Weights of a small text-conditioned spectrogram diffusion model: 17800 steps.
Rows from block 3 of the denoiser, named by matrix and row number. Rows with one number belong to one neuron. Each number is 128 + 24 x the weight over its row's rms, rounded and kept within 0 to 255. All counts start at 0. After the name is the row's rms in percent of the matrix's.
# fc1: MLP up (model.blocks.3.mlp.fc1.weight, 576x192), inputs 128-191
# fc2: MLP down (model.blocks.3.mlp.fc2.weight, 192x576, transposed), outputs 128-191
fc1.9 121 [129 128 127 143  30 128 114 106 128 131  83 130 116  72 134 129 100 130 128 127 129 125 122 127 128  33 132 130 129 127 126 107 127 140 196 128 124 128 125 144 104 107 127 129 129 134 128 198 128 130 128 128 137 255 117 130 130 125 127 128 209 128  67 128]
fc1.11 035 [128 128 128 128 128 127 128 128 128 128 114 128 128 128 128 128 128 128 128 128 128 128 128 128 128 128 128 128 128 128 129 128 128 128 128 128 128 128 128 128 128 128 128 128 128 128 128 128 128 128 128 128 128 128 128 128 128 128 128 128 128 128 128 128]
fc1.14 119 [128 116 138 128 121 134 129 125  20 139 140 130 147 124 129  26 147 107 128 145 100 124 130 124 130 122 185 133 129 120 166 139 125 137 130 136 121 129 131 124 119 126 139   9 127 128 126 119 125 133 135 129 128 131 132 168 116 130 123 125 113 117 123 166]
fc1.15 084 [255 125 127 146 198 102  71 160  88 129 125 136 124 128 129 127 129 122 108 129  92 108 120 121 104 109 131 127 129 129 130 104 127 129 129 135 128 131  42 118 148 189 124 126 140 128 126 132 138 129 141 128 128  73 127 128 127 129 129 128 130 129 125 127]
fc1.17 142 [147 131 128 131 150 187 149 121 129 132 117 124 142 126 125 128 132 126  31 125  74 152 187 133 134 135 195 127 127 134 137 130 132 129 131 131 126 128 110 123  84 147 119 133 127 123 128 154 128 134 129 135  99 129 127 127 130 148  82 178 108 107 126  89]
fc1.19 138 [128 127 127 118 102 151  93 118 129 128 125 127  76 123 119 126 136 143 128 127 127 128 142 128 131 119 140 103 130 128 128 133 128 129 133 128 133 128 123 119 111 125 128 128 127 116 127  72 128 123 132 103 126 168 139 128 127 132 128 128 188 128 146 129]
fc1.20 078 [120 127 114 128 135 134 129 127 132 132 134 128 137 130 119 143 102 134 126 129 126  99 129 121 136 107 164 131 171 135 150 130 128 105 124  90 131 136 107 118 135 138 124 128  80 149 129 119 128 112 157 111 111 109 113 128  30 126 125 128 127 152 130 122]
fc1.21 122 [136 116 125 132 127 124 119 126  71 137 111 138 124 135 134 122  70 122 125 122 136 132 126 130 135 133 122 137 123 174 121 130 129 131 117 127 125 129 133   0 129 119 140 100 121 123 128 120  99 117 129 127 126 141 148 129 129 129 128 124 130 111 123 123]
fc1.22 082 [127 120 121 122 135 129 129 177 154 136 143 125 117 122 112 128 126 255 116  68 160   0 128 126  93 130  82 126 184 121 129 128 128 135 129 128 128  95 128  73 132  93 118 100 133  77 140 156  81 130 132 129 125 129 144 130 141 130 130 129 128 134 131 131]
fc1.23 086 [ 98 124 124 199 123 128 128  67 128 126  87 132 126 130 127 127 128 156 132 131 127 163  99 139 130 142 125 175 128 123 127 127 128 128 117 129  79 127 128 121 128 127 137 127 127 127 128 106 126 145 128  98 129 128 149 172 128 115 129 145  46 125 173  79]
fc1.24 097 [121 119 128 128 139 126 126 125 118 127 121 121 124 124 128 138 128 129 124 135 144 101 130 127 131 131 123 143 150 134 128 162 122 128 120 135 116 197 139 151 108 114 125 210  97 160 128 134 111 133 115 126 138 151 106 148 125 130 130 127 128  77 139 121]
fc1.25 089 [146 141 127 130 129 130 127 123 121 132 130 118 128 128 129 104 129 144 126 135 142 110 125 126 132 117 129 137 131 102 129 114 127 245 127 126 127 152 126 128 128 126 133 186 144 103 133 142  98 126 122 109 129 124 150 115 125 134 128 129 163 173 138 128]
fc1.27 130 [128 152 145 134 160 126 149 119  77 174 108 126 132 118 122  81 172 130 128 120 129 130 131 129 126 120 129 115 168 123 133 119 127 127 135 128 115 124 127 129 134 127 120 178 133 129 129 155 141 131 130 136 122 167 131 121 169 129 132 126 116 168 124 117]
fc1.28 133 [163 125 127 123 145 132 145 162 130 128 126 143 136 126 119 134 138 140 138 128 136 157 113 131 132 167 128 124 127 127 133 129 133 127 128 129 128 128 112 130 170 113 128 132 128 127 128 167 126 128 128 121 128 127 126 129 128 129 128 103 107 117 127 142]
fc1.30 133 [129 128 124 180 127 198 125 129 124 127 129 128 126 153 119 127 129 134 125 128 194 129 117 135 148 135 122  78 128 139 200 105 127 128 115 130 144 133 138 128 123 129 165 128 131 136 128 133 126 129 129 132 119 105 119  75 127 127 128 169 125 127 111 211]
fc1.31 101 [128 124 131 136 127 123 119 129 135 135 130 134 119 127 118 148  67 114 129 130 133 126 128 131 138 126 129 134 127 129 141 169 126 141 128 132 123 100 127 125 130 124 139  80 106 139 127 127 127 138   0 141 137 127 128 146 134 127 127 128 141 122 128 130]
fc1.32 085 [126 144 157 128 126 129 136 157 192 123 113 108 126 133 128 131 198 128 125 128 128 129 127 129 127 131 127 127 116 120 128 139 132 133  95 100 138 174 112 126 137 131 126 127 121 143 127 100  82 132 122  85 129 163 115 123  53 127 129 134  73 147 126 132]
fc1.35 024 [128 128 128 128 128 128 128 128 128 128 128 128 128 128 128 128 128 128 128 128 128 128 128 128 128 128 128 128 128 128 128 129 128 128 128 128 222 128 128 128 128 128 128 128 128 128 128 128 128 128 128 128 128 128 128 128 128 128 128 128 128 128 128 128]
fc1.36 106 [171 128 128 122 141 125 126 109 139 118 125 124 124 107 137 117 128 146 131  74 129  88 149 140 161 113 112 132 128  98 166 131 237 131 128 163 116 141 171 125 125 122 184  77 123 133 128 157  78 128 137 182 129 147 139 150 137 209 131 128  98 117 170 128]
fc1.38 156 [132 125 123 155 121 123 129 156 112 127 131 121 119  63 135 118 122 118  44 132 141 146 191 104 127 128 152  41 125 129 113 129 128 125 125 118 125 128 128 127 122 115 141 124 133 157 127 145 128 131 128 128 167 133 140 120 134 113 161 102 182 127 128 108]
fc1.39 090 [129 128 127 122 148 124 133 132 116 139 118 136 123 121 137 131 106 129 126 128 129 128 130 119 123 137 109 126 255 101 118 143 126 141 121 128 130 131 128 171 124 131 133 120  98 124 128 130  89 122 152 125 126 221 125 128  48 128 122 128 137 152 119 129]
fc1.46 125 [147 127 121 100 148 129 129 168 130 130 124 151 129 124 129 125 143 153  81 128 128 116 143 130 147 160 148 108 128 125 130 141 130 160 165 125 135 126 134 129 189 118 125 128 128 132 101 146 150 130 127 127 138 129 130  81 123 129  73 131 127  99 120 147]
fc1.48 103 [129 129 129 127 130 138 132 130  75 145 118 128 128 129 205  24 128 122 128 126 156 144 124 127 131 132 136 151 230 143 106 133 129 124 127 105 120 100 178  69 128 116 130 125 175 135 132 133 125 130 160 128 135 122 114 129 137 118 127 136 106 128 155 138]
fc1.49 013 [127 129 128 128 128 127 128 128 128 128 128 128 128 128 128 255 128 117 128 128 128 128 128 128 128 127 128 128 128 128 128 128 128 128 128 128 128 128 128 255 126 128 128 128 128 128 128 128 128 128 128 128 128 128 128 128 129 128 127 128 127 116 128 128]
fc1.50 115 [117 142 126 173 125  98 101 111 108 136 128 128 169 119  36 126 124 121 128 118 128 126 187 157 131 129 152 128  61 160 116 130 114 143 155 124 122 143 161 132 131 141 123 138  96 128 128 137 128 124 135 140 143 126 129 128 112 130 132  94 131 136 108 139]
fc1.53 117 [127 129 127 136 141 122 126 129 108 104 131 132 126 129 136 128 130 137 130 129 127 130 129 128 122 131 129 125  60 140 125 111 125 224 129 139 128 144 136 187 119 123 131 135 129 129 128 125 111 109 127 124 149 111 114 125 138 127 120 127 117 147 132 130]
fc1.54 194 [119 126 125 124 150 145 172 186 124 128 140 106 127 142 127 164 141 131 123 112 112 128 128 129 127 255 127 153 126 128 126 132 128 127  59 129 128 127 128 118 104 142 116 134 124 115 128  31 128 115 128 133 118  79 121 116 123 131 127 128   0 128 129 128]
fc1.58 094 [129 133 136 135 123 147  96 134 124 128  81 163 127 127 123 132 159 126 129 129 147 130 129 127 112 128 175 119 128 106 160 141 101 125 111 122 129 130 139 115 110 124  77 135 136 119 151 102 164 131 138  72 119 138 132 132 127 128 128 128 126 102 105 135]
fc1.60 131 [143 132 135 107 114 180 129 102 129 129 110 127 151 158 134 129 125 124 127 128 145 129 128 132 127 113 102 140 128 128 116 177 127 125 229 129 128 131 145 127 147 182 130 126 131 128 127 229 128 117 139 101  77 153 129 142 132 126 128 128 213 135 146 124]
fc1.61 110 [255 136 128 131 135 111 115 127 101 128 129  99 121 127 128  95 181 182 145 153 127 153 129  80 115 121 112 109 126 129 123  63 129 116 153 127 128 128 126 127 128 127 132 107 142 131 134 130 130 128 128 129 131 128 107 137 113 126 126 127 129 129 123 118]
fc1.62 093 [128 128 128 128 134 128 128 126 128 128 129 126 130 127  98 134 131 128 128 129 128 127 128 128 130 116 108 127 128 128 128 128 128 123 117 128 128 128 129 129 110 128 128 128 128 128 162   0 128 128 129 125 127  60 128 184 128 128 128 128 249 128 133 124]
fc1.66 098 [131 126 125 126 180 128 143 128 124 125 109  93 124 124 133 135 255 128 129 123 139 129 160 128 125 128 124 131 132 154 120 153 137  98 130 108 129 127 126 122 118 130 134 132 127 145 128 151 144 124 117  22 129 131  95 127  77 128 125 136 120 130 131 120]
fc1.67 147 [130 136 129 148 129 148 244 128 126 142 120 119 124 125 105 126 127 116 113 105 142 124 116 255 134  70 142 131 132 134 152 127 133 127 132 130  91 130 105 130 142 125 127 121 129 118 130 130 109 147 129 132  79 146 128 141 128 121 144 121 140 122 179 159]
fc1.68 199 [ 98 126 127 110 103 126 122 103 130 125 136 160 120 171 128 128 129  39 128 157 132 125 103 129   0 153  90 124 128 108 122 126 136 125 130 128 127 128 134 140 123 139 103 135 119 112 127  72 126 124 126 165 116 136  72 128 127 129 126 129 255 125 124 114]
fc1.69 067 [128 128 128 127 129 127 133 142 128 131 124 128 139 133 128 128 122 173 129 128 157 131 114 127 126 129 128  53 127 128 129 131 128 129 128 128 128 128 128 104 126 126 128 130 141 129 120 121 128 140 127 127 132 126 125  99 127 119 128 127 147 128 128 127]
fc1.70 173 [127 130 128 110  82 134 169 148 130 109  40 123 129 120 109 128  68 127 128 137 111 131 127 129 118 130  95  78 130 134 139 114 129 129 155 126 143 132 128 101 146 141 108 140 127 125 128 255 128 125 132 183 140 190 128 128 123 124 128 128 127 128 141 128]
fc1.71 093 [127 134 130 133 117  96 122 130 142 120 135 124 148 124 132 125  82 126 127 126 148 183 125 126 114 129  87 128 128 127 124 128 128 128 120 144  94 142 142 111  90 129 134 111 127  77 128 109 101 119 127 122 114 136 118 132 129 169 138 128  62 134 143  67]
fc1.72 108 [113 114 124 143 127 121 130 130 134 120 131 132 139 207 119 128 129 127 126 128 131 143  93 129  86 127 130 110 131 107 144 127 128 144 132 119 147 114 102 136 123 130  18 127 113 128 128 122 130 129 130 145 118 128 128 119 120  56 142 102 159 127  99 119]
fc1.73 131 [129 134 135 122 144 129 130  86 103 129 126 126 130 135 127 137  77 110 125 125 143 129 128 125 133 128 124 122 138 121 130 194 129 147 124 113 123 131 128 138 129 111 125 131 127 134 130 115 107 128 255 123 142 159 136 128 136 128 128 126 129 129 124 126]
fc1.74 055 [121 128 108 128 128 133 129 134 129 129 129 126 129 128 126 128 121 124 128 126 127 128 129 130 126 132 123 129 117 128 119 126 128 128 129 146 128 128 128  89 128 131 123 129 128 132 131 132 128 140 131 121 134 127 127 128 104 128 127 129 145 128 127 134]
fc1.75 107 [132 128 148 128 119 129 127 117 125 119 128 124 134 135 134 138 130 135 126 129 128 133 133 118 120 126 127 129 176 126 123 127 127 128 130 126 128 127 127 168 128 130 126 125 198 150 128 140 136 129 128 123 146 112 136 128 105 128 128 135 133 134 127 131]
fc1.76 114 [132 127 128 126  80 145 110 126 138 130 196 138 131 123 132  59 148 128 129 129 111 121 128 133 124 128 142 127 206 138 144  78 126 153 138 131 128 120 129 104 135 135 136  92 128 128 130 128 125 132 237 142 136 131  97 152 135 127 130 116 126 115 152 148]
fc1.77 084 [137 150 129 123 108 136 146 129 150 157 159 130 112 122 125 108 171 123 130 123 129 135 137 128 128 134 125 114  92 136 127 156 129 117 136 106 130 129 128 133 124 138 128 175 133 174 135 128 137 118  41 123 128 118 119 126 156 123 128 123 112 127 115 122]
fc1.78 087 [124 134 132 114 130 142  22 150 118 125 127 192  68 132 132 121 127 111 105 135  93 125 137 158 144 121 127 124 128 120 158 133 129 129 141 130 143 102 128 131 128 132 120 154 134 135 128 137 143 126 130 113 128 119 134 146 127 128 125 128 130 124 145 128]
fc1.79 147 [ 88 117 115 113 115 124 135 100 136 131 120 144 109 132 111 115 101 137 205 174 134  94 130   0 126 143 104 126 125 133 124 129 123 128 113 131 150 169 137 127 128  61 132 128 129 134 124 120 132 121 128 138 138 138 127 127 133 149 128 113 127 133 124 127]
fc1.81 223 [138 128 129 144 121 140 111 128 126 128 126 114 127 133 127 143 124 139 124 124 127 136 130 143 128   0 131 157 126 128 128 152 128 130 134 128 128 128 122 128 123 128 126 128 128 119 126 124 128 127 129 128 128 128 117 148 124 122 128 141 138 128 124 133]
fc1.82 107 [133 131 132 128 129 130 128 127 136 128 128 139 128 134 123 129 124 106 121 126 127 163 126 125 125 130 143 129 131 255 126 106 106 128 198 136 128 167 123 129 129 132 126  90 121 141 137 105 138 126 134 129 119 128 117 126 120 126 116   0 141  60 117 127]
fc1.83 105 [123 120 126 134  79 130 114 131 192 127 129 129 128 128 132 125 128 124 127 126 126 131 130 128 127 135 126 128 135 126 128 125 121 174 128 136 135 125 137 109 126 128 130 150  91 133 133 123 136 120 132 128 137 105 131 138 128 128 130 129 128 148 124 129]
fc1.84 141 [128 125 130 121 145 127 126 131 142 125 122 126 169 143 133 156 148 121 128 130 128 124 129 129 136 126 157 135 146 128 126 140 128 122 130 142 126 128 141 123 133 132 131 124 147 131 131 132 138 117 129 130 135 127 127 132 132 129 131 129  89 106 126 160]
fc1.86 117 [129 140 128 140 148 127 137 132 128 126 125 126 126 124 119 127 153 127 123 148 105  67 128 122 199 127 130 128 118 158 134 138 126 140 125 134 124 125 130 123 132 132 128 130 126 139   0 169 123 127 126 109 127 128 121 122 113  40 142 128 134 138 128 107]
fc1.87 139 [ 90 129 127 125 148 140 127 125 121 127 131 130 126 123 127 121 110 167  72 114 130 113 120 130  75  79 144 141 106 125 130 104 132 126 125 127 134  99 109 128 142 126 124 131 127 137 124 117 127 127 126 134 121 156 143 142 109 135 113 128 133 129 129 119]
fc1.88 112 [130 129 128 144 127 127 128 125 134 125 128 133 127 116 129 128 129 121 164 141 131 126 128 133 117 122 120 142 113 128 122  74 128 150 130 130 141 129 132 130 126 135 111 127 129 129 126 128 128 126 120 128 119 104 142 128 117 129 127 130 128 130 127  80]
fc1.89 090 [133 133 125 134   0 111 108 128 126 118 125 125 128 134 125 112 127 149 127 131 135 127 107 137 117 152 107 131 118 128 116  62 129 156 183 130 127 126 129 124 132 171 129 172 173 128 124 124 175 113 105 130 142 168 138 128 117 130 129 128 122 145 109 133]
fc2.9 108 [128 130 128 117  82 128  79 125 128 129 128 131 132 132 136 126 124 132 128 128 114 133 131 120 117 202 104 104 128 134 128 116 133 128 131 121 135 128 140 122 133 110 126 133 128 130 124  63 128 128 102 158 127   7 131 131 140 129 125 114 151 128 175 133]
fc2.11 024 [126 126 128 128 128 130 128 128 128 128 246 128 128 128 128 128 128 128 127 128 127 128 128 128 127 128 128 128 128 128 130 128 129 128 129 128 128 127 129 128 128 128 128 128 128 128 128 128 132 127 128 128 128 128 127 129 128 128 128 128 128 128 129 130]
fc2.14 173 [123 126 128 134 121 126 128 128 103 128 128 129 128 119 156 157 129 106 124 150 170 127 120 131 128 128 131 126  97 135 131 221 128 129 126 120 115 128 121  98 105 144 132 177 142 123 128 132 126 131 129 130 125 142 140 135 129 128 128 128 150 160  83 132]
fc2.15 132 [255 116 128 126 186 157  94  70 129 128 120 132 112 190 175 136 106 127 126 132 164 123 162 131 132 115 129 114 130 101 143 128 118 128 128 128 113 128 127 129 127 117 129 128  91 122 128 130 142 130 127  63 118 151 130 128 129 118 128 129 137 129 125 134]
fc2.17 220 [128 129 128 109 133 175 122 110 128 130 126 136 127 139 184 128 127 108 115 129 173 149 144 124 130 133 116 125 128 111 113 124 131 130 117 132 123  79  59 128 124 145 113 127 129 125 131 128 127 133 129 140 160 124  88 146 120 146  19 133 139 127 145 161]
fc2.19 081 [121 129 128 155 128 134 129 128 129 129 142 201 132 128 135 128 120 102 128 132 107 127  96 146 129 186 115 128 127 128 129 139 127 128 126 114 126 128 116 141  51 137 149 128 129 121 130 183 134 123 128 129 125 125 153 143 129 125 128 123  95 128 135 118]
fc2.20 104 [136 127 128 119 127 129 148 130 187 128 137 132 121 129 129 125 127 137 128 128 128 128 145 129 151 130 129 125  92  93 128 100 124 129 131  86 125 127 109 130 139 118 129 190 209  81 129 135 131 124  99 116 127 127 104 136 128 130 129 128 117 129 129 133]
fc2.21 102 [130 124 143 128 160 128 127 127  48  94 103 123 134 128 129  78 125 128 131 128 128 151 128 128 128 130 128 126 154 127 128  99 129 127 127 127 132 133 127 128 131 128 137 181 255 107 129 130 146 129 123 120 128 110 129 127 125 133 128 130 129 120 134 131]
fc2.22 193 [129 127 128 124 126 128 128  79 128 110 137 121 133 125 104 124 133   0 124  41 146  98 128 131 129  93 127 121 123 131 128 128 128 145 131 136 114 129 137 132 140 128 131 127 137 115 124 128 129 129 125 124 127 145  65 128 133 159 124 128 214 121 114 128]
fc2.23 172 [113 125 128  56 153 151 128  62 125 124 129 129 142 147 137 124 126 144 114 114 101 140  36 120 128 128 153 153 128 126 148 152 128 131 131 127 168 128 130 128 156 163 128 129 128 129 117 153 128 128 129 128 147 134 138 102 128 129  67 127  76 128 162 157]
fc2.24 098 [127 127 128 134 183 128 129 128  62  87 173 132 129 125 128 143 136 126 126 121 139  65 132 120 128 130 124 129 193  72 128 135 127 133 120  88 130  73 134 121 138 115 125 104 170 129 138  98  97 189 128 145 126 128 122 104 170 102 129 133 130  73 131 123]
fc2.25 082 [128 127 128 128 130 129 110 124 128  64  92 139 130 141 151 131 129 140 127 127 118 129 132 129 148 126  74 110 150 115 122 126 130 167 129 136 134 127 130 128 127 119 127  95 122  76 127 125 176 129 134 128 122 127 116 129 172 132 128 124 148 129 162 130]
fc2.27 136 [127 144 128 125 128 107 129 131 183 112 127 130 128 128 138 134 128 128 124 128 138 129 121 128 125 134 128 127 246 140 129 130 131 106 127 138 127 126 128 136 120 127 129 130  93 121 128 128 133 127 134 128 129  96 107 127 169 129 126 127 129 116 130 131]
fc2.28 144 [129 130 128 128 128 130 134 130 143 128 126  94 138 128 132 130 127 113 165 128 128 167 128 129 134 128 136 128 129 131 128 129 122 128 114 128 128  83 129 128  74 128 132 128 130 129 144 128 140 128 127 158  87 137 113 129 122 127 175  87 133 128 130 112]
fc2.30 095 [126 130 128 131 117 160 127 128 123 139 128 131  90 128 129  94 125 147 128 124 151  82 110 128 133 122 131 126 128  85 137 255 129 126 134 128 128 128  69 118 129 128 154 149 129 140 119 128  98 116 130 175 117 251 126 127 125  91 138 128 136 118 156 103]
fc2.31 134 [125 124 128 128 134 117 126 128 146 122 129 120 122 133 128 144 111 121 127 128 130 143 118 123 129 133 124 131 126 121 132 130 129 121 132 130 136 128 138 131 127 118 126 183 131 138 133 141 129 132   0 146 128 144 129 127 143 131 133 130 128 116 116 126]
fc2.32 094 [124 124 128 141 130 141 117 154 154 128 127 128 128 107 110 110 150 128 126 107 123 140 101 132 131 128 148 131 128 128  96 148 128 130 130 105 126 127 128 156 129 149 129 141 163 129 128 129 111 128 129 114 130  44 132 113 128 126 123 127 149 117 133 125]
fc2.35 015 [126 128 128 128 122 128 129 128 128 128 129 127 129 129 128 128 128 129 128 128 125 128 127 128 128 128 128 128 126 128 129 127 128 127 127 128   0 128 130 128 127 128 127 128 128 128 128 128 131 128 127 128 128 128 128 128 128 128 128 128 128 125 128 128]
fc2.36 141 [183 130 128 135 117 123 132 128 127 131  32 158 109 139 130 129 151 133 129 166 111 140 212 130 133 116 127 124  69 193 189 169 110 166 118 133 130  90 147 124 149 115 123 134 128 124 171 128 129 133 129  75 150  88  95 127 138  92 115 127  77 110 128 142]
fc2.38 166 [120 126 128 115 113 144 145 154 125 134 127 114 156 134  97 135 128 119  17 120  96 119 185 111 114 125 151  92 128 128 126 127 126 129 137 115 137 113 142 127 107 103 114 132 103 128 129 114 137 132 134 129 149 128 128 149 128 128 168  92 118 130 119 123]
fc2.39 089 [120 128 128 131 128 149 102 135 137 179 112 123 128 123 110 132 116 131 121 128 129 132  94 122 128 125 146 126  40 162 134 125 129 125 133 164 112 128 128 134 128 132 137 140 132  75 122 141 100 141 127 126 143  93 123 122 131 128 121 129 135 193 126 128]
fc2.46 121 [ 63 127 128 148 128  80  90 173 127 144 132  97 132 128 125 125 146 128 141 129  77  85 127 118 156 194 129 134 151  39 126 124 140 230 151 129 108  84 133 129  88 116 139 127 131 136 124 126 150 127 127 137 100 102 130 131 111 105 146 119 120  77 111  69]
fc2.48 102 [127 109 128 116  50 125 127 116  83 127 106 125 134 125 104  31 104 142 129 124 124 197 120 127 108 100 121 128  61 142 123 130 131 123 129 120 126 127 129 152 107 135 125 162 118 107 134 122 154 135 125 137 134  57 194 145 163 176 128 123 169 135 113 130]
fc2.49 011 [127 128 128 128 164 128 128 128   0 128 127 128 128 128 128 186 128 128 128 128 128 128 128 128 129 128 128 127 128 128 129 128 128 127 128 129 128 128 128  99 160 127 128 127 255 128 128 128 128 134 128 127 128 127 128 127 128 128 128 128 127  80 127 128]
fc2.50 089 [168 129 128 126 121 102 122 134 127 133  77 128 128 128 152 128 122 126 125 128 135 160 124 129 133 146 128 118 149  99 120 171 129 143 247 143 127 127 125 129 117 123 125 122 113 139 122 126 129 113 128 110 133 124 132 135 122 137 129 130 132 146 122 127]
fc2.53 105 [126 153 160 138 155 129 134 128 183 129 136 126 128 129 111 139 134 140 128 124 116 137 133 129 126 128 117 125 173 123 124 133 134 142 124 128 136 117 143 103 130 129 126 132  79  84 131 124 121 124 131 136 118  72 130 128 215 134 127 127 126 122 133 129]
fc2.54 127 [ 84 115 128  87 104  63 157 150 138 135 125  89 160 181 129 126 138 142 126  93 164 172 111 125 128 100 174 129 128 134 113 132 128 128  72 121 148 128 111 128 185  76 172 128 142  91 127 159 127 127 134 113 136 146  97 158 132 153 131 114 125 129  97 125]
fc2.58 124 [177 128 128 128 131 136 126 154 130 127 130 131 125 116 181 123 123 113 135  70 135 126  88 128  68 129  71 120 129 100 100 126 128 129  71 125 155 129  84 127 128 147 172 129 132 127 121 100 112 125 128  91  97 129 119 128 109 102 128 119 183 128  99 128]
fc2.60 109 [115 125 128 123 255 128 133 128 138 139 118 138 124 117 130 223 132 112 128 128  76 122 128 141 135  40 109 128 127 121 122  61 129 124 110 129 114 127 131 129 136  98 105 134 128 128 127 255 126 130 148 156 124 129 144 136 128 129 124 127 190 161 131 134]
fc2.61 118 [ 27 128 128 135  96 128 255 128 129 139 124 128 133 122 123 129 125 125 129 127 120 129 130 127 118 173 118 135 128 137 111 135 127 113 121 113 132 131 127 113 127 147 124 128 128 128 131 188 129 122 132 133 130 128 123 147 127 127 126 125 117 156 139 131]
fc2.62 077 [126 126 128 140 130 127 136 127 128 128 126 129 102 145 130 128 127 128 128 128 146 128 137 128 128 127 126 126 129 129 130 128 127 128 128 122 131 128 127 128 129 118 127 128 125 128 129 128 129 126 128 140 106 128 126 128 130 133 128 128 121 128 128 130]
fc2.66 080 [128 127 128 136 150 142 108 128 153  55 133 130 128 125 110 127 124 124 128 129 109 135 130 125 141 119 123 128  85 128 126 140 124 128 130   5 134 129 131  70 123 126 134 125 158 108 123 118 129  76 142 121 123 110 133 131  89 130 126 127 127 100 134 130]
fc2.67 145 [ 99 128 128 172 123 129 208 128 128 124 126 100 158 119 132 128  79 143 128 128 109 112 128  21 113 138 109 140 125 130 127 149 125 169 140 127 118  99 150 122 131 113 127 140 144 115 128 128 131 131 130 133 123 121 137 142 127 128 146 102 121 118 115 128]
fc2.68 130 [126 125 128 107 128 126 129 158 152 126 137 153 137 135 129 128 142 175 129 165  78 132 162 130 151 120 197 152 139 130 126 113 118  87 128 138 156 128 137 117 127  87  90 119 125 125 127 159 114 127 129 105  71 128 189 152 117 127 127 111  15 125 160 140]
fc2.69 073 [119 127 128 127 127 123 130 155 127 110 128 136 132 127 128 128 130 129 127 128 123 129 110 128 129 127 121 133 127 129  84 128 127 124 150 127 130 131 133 131 128 128  92 116 131 135 138 161 132 128 124 126 131 122 128 128 132 125 129 128 129 128 106 131]
fc2.70 101 [131 124 128 160 174 127 148 123 127 136 150 107  94 122  96 126 129 166 128 169 149 134 121 128 159 116 148 104 126 203 141 115 130 127 130 120  44 128 120 135 158 134 183 113 119 115 127 128 127 126 138 192 107 151 131 108 103 130 128 129 140 133 156  77]
fc2.71 149 [131 130 128 129 118 117 128 126 128 128 148 104 167 108 128 128 126 240 121 160  66 164 117 122 153 137 125 193 127 118  81 128 123 128 108 147 129  98 134 128  97 125 133 128 128 117 131 110 128 124 125 136  70 150 182 151 140 129 129 129 132 128 127  82]
fc2.72 179 [129 124 128 107 128 135 127 115 124 144 141 123 100 131 126 144 126 118 120 121 105 134 136 132 135 130 188 115 128 131 128 128 128 128 137 142 160 128 135 128 127 136  86 129 128 131 101 128 123 129 128 141 162 145  33 130 128 112 130 128 233 124 137 129]
fc2.73 139 [128 132 128 128 125 127 127 123 138 129 130 150 130 128 136 143 124 127 128 138 127 126 127 129 122 128 129 128 141 128 127 135 129 133 123 127 134 130 127 137 119 130 135  80 117 128 132 128 143 127 255 124 128 114 114 127 137 129 128 127 121 129 128 127]
fc2.74 044 [114 115 128 127 129 128 127 128 123 124 126 133 128 125 129 125 127 139 128 128 162 131 100 128 146 128 102 134 134 129 130 130 128 127 128 138 127 127 129 131 133 133 127 129 130 141 128 122 128 128 128 128 128 111 127 121 127 132 120 128 126 178 136 127]
fc2.75 111 [129 139 128 124 155 130 127 131  87 189 164 129 133 128 128 106 129 126 129 123 134 125 112 128 140 134 128 128 114 128 130 126 131 117 132 138 128 128 125 112 131 128 128 147  46 129 130 128 143 136 128 129 129 152 129 121  95 127 128 130 128 177 133 125]
fc2.76 099 [115 128 128 125 117 128 128 141  95  43 129 131 135 130 128 108 153 132 128 129 100  94 127 129 126 121 118 127 105 117 123 129 128 171 133 126 115 128 114 128 163 120 130 129 125 122 126 135 130 172 249 111 126 149 158 152 148 113 124 121 133  59 146 138]
fc2.77 097 [130 128 128 141  79 137 128 119 125 155 106 147 110 134 126 120 130 121 132 123 115 132 130 129 130 128 121 117 183 125 108 127 151 126 125 147 130 128 110 128 106 132 151 108 129 155 128 125 153 126  92 128  88 149 125 136 128 129 127 128 129 120 120 132]
fc2.78 095 [139 133 128 134 130 151   0 126 127 128 150 122 129 128 127 129  40 116 122 108 120 134 108 136 129 111 131 129 124 128 130 109 136 128 125 113 129 130 179 128 116 147 140 104  97 128 129 118 133 116 128 165 121 133 136 127 129 128 128 127 124 128 128 128]
fc2.79 129 [116 126 128 124 119 127 121 128 128 127 129 134 126 132 128 127 100 127 207 117 127 109 140   0 122 126 129 130 109 132 127 136 128 146 118 128 128  72 126 127 128 105 128 137 131 129 126 102 125 128 128 127 115 122 125 138 140 106 127 113 128 174 126 129]
fc2.81 129 [142 125 128 126 104  93 116 145 136 130 127 147 125 124 103 139 134 122 128 129 151 116  80 117 127 166 119 202 129 126 131 124 126 128 112 116 130 128  70 126 128 201 140 128 128 128 129 127 137 110 131 122 133 108 129 117 129 126 117 116 103 128 193 139]
fc2.82 106 [128 125 128 128 154 130 126 120 128 107 116 124 129 127 128 136 115 116 130 134 127 133 127 128 152 128 129 141  82 135 129 129 140 203 127 120 128 249 128 129 126 128 129 126 136 131 123 162 132 129 128 114 129 161 128 134 130 165 128 126 128   0 119 128]
fc2.83 088 [142  99 128 125 228 129 128 137 145 127 155 132 148 127 151 128 161 130 131  99 151 117 120 130 128 125 134 134 159 117 125 127 131 113 165 138 128 145 130 131 107 128 130 123 255 128 130 116 134 140 129 148 131  35 144 115 179 127 125 139 134 141 142 129]
fc2.84 093 [112 125 128 121  92 128 128 124  97 121 116 126 117 130 131 130 166 136 127 151 107 117 145 128 135  94 126 130 119  99 130 146 135 110 124 149 135 131 138 126 123 116 126 111  76 129 128 137 126 124 128 138 149 199 139 123 138 123 128 126 134  79 138 126]
fc2.86 122 [ 61 128 128 162 137 138 104 107 131 131 128 126 158 160 128 133  88 128 124 142 129 105  81 127 188 127  66 114 139 116  75 122 113 128 223 135 128 127 140 117 139 128 127 128 130 134 114 138 123 125 129 122 125 132 133 124 104 207 127 128 132  93 127 158]
fc2.87 148 [204 128 128 126 144 139 147  63 135 128 126 183 128  75  78 128 126 128  78 131 125 109 113 126  54  65 128 152 128 142 131 112 129 129 140 128 149 157 126 121 160 138 129 133 128 129 133 128 128 125 143  71 118 126 128  96 127 130 128 130 102 141 133 141]
fc2.88 080 [137 121 128 127 141 155 117 125 128 128 135 135  78 169  90 127 137 128 126 143 122 183 125 126 159  62 175  71 128 122 172 178 130 153 132 127  99 106 129 130 109 111 119 128 128 130 128 118 129 123 128  31 130 140 137 120  94 136 127 143 130 128 125 131]
fc2.89 088 [128 125 128 128  94 126 129 133 131 101  72 111  85 139 132 100 120 164 131 134 156 128 129 137 166 106 127 103 142 130 143 121 123 148 153 132 127 134 124 122 123 172 127 105 133  91 130 131 144 130 128 111 125 143 152 128 125 120 138 128 135 127 113 128]